Rows from block 9 of the image encoder of a small image captioner, named by matrix and row number. Rows with one number within an expert belong to one neuron, the router's apart. Each number is 128 + 24 x the weight over its row's rms, rounded and kept within 0 to 255. All counts start at 0. After the name is the row's rms in percent of the matrix's.
Before each expert's rows are labels from the 100 images, of 14976, where the router gives the expert most weight on average: "top examples" is what is common among them; "lies over" is the class under the peak. Only what is clearly more common there than usual is listed. The data: made-up waving flags. In brackets: how many of the 100, against the usual share in percent.
# router: router (encoder.blocks.9.mlp.router.weight, 16x256, trained with AdamW), inputs 128-255
# up: expert up (encoder.blocks.9.mlp.up, 16x128x256), inputs 128-255
# down: expert down (encoder.blocks.9.mlp.down, 16x256x128, transposed), outputs 128-255

# expert 11
top examples: many stripes (99 vs 6.3); orange (53 vs 22.7)
lies over: flag (86 vs 44.2)
router.11 130 [126 143 100 123 161 162 181 126 171 110  79 123 155 139 106  97 171 122 103 117 120 161 149 148 165 149 100 110 160 101 144 134  94 159 145 131 131  95 132 118 132 103  98 120  91 118 111 103 151 133 149  70 129 129 119 146 117 121 176 148 111 101 101 155 104  89 133 104 151 146 106 101 169 135 100 142 100 120 144 120 143  96 137 127  84 130 123 114 126  88 171 153 154 151 128  88 152 127 102 155 114 142 102 126  99 136  94 142  98 118 144 123 105  62 142 134 162 128 107 131 138 167 114 109 140  72 112 123]
up.0 102 [125  98 123 165 153 147 127 119  73 121 152 114 172 105 101 129 118  86 163 136  94 122 143 124 148 126 151 116 111 134 147 140 104 121 134 109  87 183  76 121 115 136 143 127 148 118 153 147 146 150 159 102  92 102 199  93 168 135 157 166 141 106  97 111 108 158 100 116 157 151 127 123  80 126 107 132 152 123 120 113  88  97  96 107 121  81 129  97 133  93 179  88 121 136 154 120 193 145  76  99 127  87 153 146 158 129 124 118 117 128  91 173 138 108 117 120 103 100 117 121 133 140 139 110 168 145 141 100]
down.0 100 [ 85 135 114 107  82 156 139 129 161 102 113 118 120 140 128 119 121 144  99 107 142 167 136 129 106 125  70 116 101 136 130 160 153 121 125  91 133 137 148 164 143  94  99 144 135 152 107 105 113 135 153 106 129 133  94 117 145 160 100  83 112  94 146 149 137 146 149 146  96 128 167 124 164 155 133  86  70 105  76 129 181 125 145 167 129 101 139 161 145 160 140 145 158 143 143 130 154 134  98 161  90 152  97 117  80 107 141 164 101 168 155 107 108 163 115 104 137 154 138 162 134 109 154 117  90  90 135 135]
up.1 097 [114 142 127 149 131 169 122 121 130 147 138 109 153 145 106 103 120 162 160 139 180 163 119 111 164  72 125 164 139  93 163 144 130 102 143 141 133 141 148  75 124 105 157 141 143 146 124 125 132 153 108 112 152 139  91 178 112 174  98 134 119 186 130 119 166 113  94 127 151  80 148 103  79 145  90 112 155  80 143 134 117 154 138 151 150 146  85 101 128 138  65 128 114 115 101 163 111 147 124  85 135 114 125 141  79 117 120 114  99 118  85 121 107 118  85 133 106 157 149 128 141 102 166 140  94 117 143 120]
down.1 098 [190 113 135 113 120  80 101 131 125  95 159 141 106 163 138 152 138 146 141 124 141 160 131 176 143 125 126 144 135 154 151 151 149 153 164 115 123 115 118 157  93 124 146  90 142 158 132 105 109 144  75 130  82 163 112 134 135 146 141 109 115 129 169 129 108 101 111  58  99 154 120 172 124 148 164 150 160 154 139 111 137 114 120  90 155 126 134 116 125  84 111 104 157 176 107 136 119  99 116  99 144 141 126 128 135 110 107 103 121 164 118 135 133 119 130 108 120 127  68 144  94 117 111 113 152 120  77 121]

# expert 0
top examples: blue (47 vs 22.3); green (46 vs 22.5); three vertical bands (44 vs 6.7)
lies over: flag (75 vs 44.2); emblem (25 vs 1.8)
router.0 127 [143 174 109 142 151 161 146 123 164 115  92 115 126  97 133 119 112 179 125 130 119  89 112 151 167 103 119 145 122 108 134  98 114 119 139 118 132 150  97 139 120 127  89 134 107 149 113 105 152 163 117 114 108 131 137 162 146 108 133 126 135 128 148 159 125 160 144 117 100 172 112 147 123 102 143 141 106 107 153 120 121 129  93 131 105 109 164 123 184 115 116  88 154 116 146 150 165 189  97 130 142  83 114 131 139 161 136 157 157 107  95  99 142 105 111 138 143 123 134 113 133 182 134 139 114  98 111 189]
up.0 093 [109 100 145 141 113 116 121 164 163 138 124 146  76 111 131 168 153 116 113 114 156 140 121 120 145 126 169 185 104  76 122  86 133 107 153 158 145  96 132 127  86 137 147 114 167 173 120 106 128 101 116 121 121 147 135 137 140 142 130 148 126 105 102  78 186 118 156 133 142 113 168 123 141 133 144 137 149  99 114 143 159 142 140 153 154 170 137 175 106 166 110 120 128 127 149  93 133 123 123 125 146  44 138 125  91 141  81 112 119 143 136 103 132 122  94 127 113 132 121 114 157 157 164 143 137 130 145 139]
down.0 093 [147  95 116 104 169 106 139 144 131 132 119 105 114 136 154  91 130 161 104 148 131 111 141 106 135 127 107 119 161 134 148 146 118 155 144 133 185 150  59 101 123 116 154 110  85  88 120 110  92 120 133 105 105 128 159 134 108 124 148  94  83  98 107 106  92 119 118 142 132 125 108 128 122 131 146 121 156 143 126 109 119 113 156 130 159 137 108 116  87 135 122 114 119 165 100 135 113 123 135 150 116 119 111 133 158  81 157 134 132 144 119 149  98 130 108 110 121 140 138 122 137  93 140 123  80 134 125 141]
up.1 098 [113 128 110 144 140 110 135 133 134 139 148 118 113 138 122  95 123 103 153 129 111 108 125 102 150  73 133  77 136 112 159 106 134 115 112 122  56 125 111 139 113 131 104 141 114 100 136 139 120 107  86 109 113 113 145 110 147 143 119 118 122 129 150  92 126 143 128 146  59 189 139 128 126 117 124 122 166 170  95 107 155 153 120 146 145 114 194 120 117 146 131  86  85 121  90 127 121 140 125  97 111 116 100 149  81 144 134 104  72 101 181 148 144 150 122 131 169 140 104 133 149 108 157 146 114 127 128 183]
down.1 093 [140 103 135 151  92 100 118 135 113 149 144 110 166 127 162 136 139 152 140  84 152 150 121 167 149 130 107 180 131 133 110 129 163 106 138 136 156 145 112 152 120 120 156 157 100 133 112 142 109 173 163 120 147 180 141 115 128 110 135 115 106 107 132  99  82  97 100 103 176 110  92 129 159 159 138 145 109 129 107 136 116 119 109  99 106 142 100 148 141 118 111 114 149 139 122 148 138 101 169 119 152 108 161 113 143 123 110 140 136 134  90 144 106 133 158 124 109 136 171 104  86 183 119 126 108 135 167 156]

# expert 3
top examples: purple (93 vs 23.1); border (28 vs 6.6)
lies over: flag (75 vs 44.2)
router.3 115 [125  96 112  66 116 115 153 167 104 129 118 104  99 130 186 131 155 115 109 108 146 130 145 103 101 148 130 118 129 123 134 116 154 108 155 125 121 148 143 153 151  89 161  80 104 117 165  99 130 117 104 120 166 137 137 123 167 127 112  82 127 147 119 139 136 110 102 133 115 115 139  82 128 168 135 145 123 124  79 147 112 108 105 115 150 127 111 127  89 108  91 155 103 157 140  88 120  98 107 143 141 141 138 148 172 140 127 126 130 142 186 100 169 146  94 147 126 160  96 151 130 121 136 140 161 163 116 122]
up.11 097 [143 111 157 151 114 173 101 120 144  98 101 136 156 123  96 131 120  94 129 111  94  90 111 116 140 120 108 115 116 146 115 148 107 162 178  97 111 129  90 149 128 168 112 131 140 157 171 162 158 163 107 139  97 154 126 139 128  95 108 127  77 144 118 163 147 136 117  81 167 125 113 123 136 121 140 111 157 134 137  86 160 132  96 146 154 130 179 160 128 180 107 137  95  94 146 149 165 128 116 141 128 141  73 150 125 148 124 141 123 182  98 128 104 111 152 107 134 127 120 134 113 114 163 114  96 144 126  71]
down.11 103 [176 163  99  78 109 134 116 140 131 111 134 111 110 163 194 111  86 136 151 136 147 131 144 121  90 166 155 157 147 101 125 114 141 111 145  98 138 146 141  98 112 165 147 126 133  88 156 146 112 135 129 116 138  91  89  80 155 152 139 133 118 146 151  80 106 128 104 169  73 116 130 162 130 104 161 148 130 104 147 126 125 122 135 120 131 121 138 150 133 102 139 160 123 111 115 102 112 128 173 107 138 146 166 147 138 122 139 118 154 150 143 113 125 177 164 119  90 128 117 130 147 171 125 103 108 125  96 166]
up.12 101 [108 106 125 157 129  72 122 121 130 159 112 146 134 178 131 148 177 100 165 119 177 151 176 126  96 103 123 103 127 102 178 106 136 163 135 146 124 126 167 151 146 141 117 143 102 123 133 119  97 162 162 136 117 114 107 123 121 134 145 151 141 134 114  96 110 117 140 145 125  93 137 148 112  81 143 104 152 143 157 138 141 103 131 149 128 124 172 110 133 103 118 114 110 131  98 135 117 129 167 103 170 113 138 125 144 105 117 139 112 126  85 179 147 190 151 195 131 168 176 101 125 108 107  91 109 126 131 100]
down.12 102 [164 144  97 104  79 153  98 119 126 154 166 167 132 194  72  87 120 141 155 131 138  99 160 117 115 142 157 148 125 132 117 138 111 113  86  87 162 129 153 122 147 102 153 137 140 213 128 158 152 121 110  98 103 133 115 143 132 125 104 134  90 130 139 104 169 114 132 103 109 137 139  96 139 146 143 120 129 112 117 120 107 106 134 146 149 129 105 131 117 147  69 117 115 139 102 135 119 116 131 125 114 156 121 140 136 154 123 145 126 124 118  94 125 146 107 127 120 133 144  78 135 153 146 152 113 115 161  85]

# expert 6
top examples: plain field (80 vs 6.6); teal (49 vs 23.2)
lies over: flag (94 vs 44.2)
router.6 076 [118  98 120 156  78 140  99 115 126 118 168 128 130  91 107 176 132  99 123 154 102 121 110 152 139 153 127 110 129 136 107 135 100 122 129 103  92 152 161 122  99 118 115  88 135 118 132 130 143 114  94 159 118 127 162 131  81 141 119 141 152 140 127  85 112 140 128 112 134 113 104  83 168 103 153 114 104 153 167 142 139 113 160 155 162 120 131 114 138  87 104 160 160 158 108 154 132 116 140 111 113 140 149 133 116 103 144 171 102 107 151 144 102 171 124 104 144  92 112  88 139 116 101 103 159 109 126 126]
up.11 100 [156 117 125  85 123 122 127 169 147 104 143 162 123 108 134 108 120 157 128 123  75 120 155  75 136 117 147 142 123 146 127 114 127 105 140 136  83 125 100 165  86 123 142 106  93 129 141 143 142 118 151 161 183 142 118 154 130 111 131 150 177 103 154 168 144 108 136 161 168 114 151 139 137 134 137 126 108 161 170 133  60 127 117 105 124 145 125 127 129 147 116 168 133 115  92 102 196 164 164 163 125 127 107 158 140  99  99 172 144 135 114 171 132 116 146 104 124 121 114  81 128 170 106 117 122  94 102 159]
down.11 091 [108  93 125 130 167 138 109 118  95 162 124 138 155 167  88 154  92 151  89 120 162 153 117 127 129 120 106 110 175  65 139 179 119 127 162 150 122  99  87 154 140 131  87  90 116 169 122  96 113 141  77 188 117 114 133 125 106 141 130 120 103 148 108 134 113 117 110 141 131 107 151 133 133 114 150 178 136 156 129 165 130 109 110 108 122 141 128 138 141 102 140 142 128 163 147  99 103 105 134  95 112  97 137 110 159 134  90 109 129 110 134 102 161 110 169 127 124  96  92 162 111 116 121 141 110 167 139 104]
up.12 094 [117 166 139 102 119 122 145  93  97 110 156 132 104 121 124 126 125 116 133 168 120  82  85 194 137 146 138 124 126 158 169 108 146 131  93 103  98 151 144 141 131  93 112 148 123 103 122 152 119 152 165 143 128 153 163 169 140  93  80 114  97  66 136 103 139 132 108 160 100 135 143 115 125  93 120 155 133 149 144 117 117 128 119 144 133 126 142 123 101 129 157 130  96 105 137 110 119 137 106 145 145 117 188 123 125 111 123 104 147  95 138 165 145 167 129 133 102  95 146 115 137 108 110 110 190 158 120 109]
down.12 102 [108 159 163 131 151 195 149 138 160 133 130 101 104 150 161 139 139 100 128 122 104 141 134 144 147 101 148 119 123 107  92  91 154 145 125 123 150  79 117 109  87 112 131 120 104 116 162 147  96 120 119 116 148 123 123  70 116 103 127 146  91 134 138 127 136 158 130 108 132 120 124 109  94 151  73 128 141  59 147 154 127  97 115 175 146 124 152 107 174 122 122 134 159 101 121 161 125 109 156 107 120 173 122 111 119 120 162 173 104  80 143  83 107 123 144 110 134 128 133 100 154 163 177 126 113 131 183 100]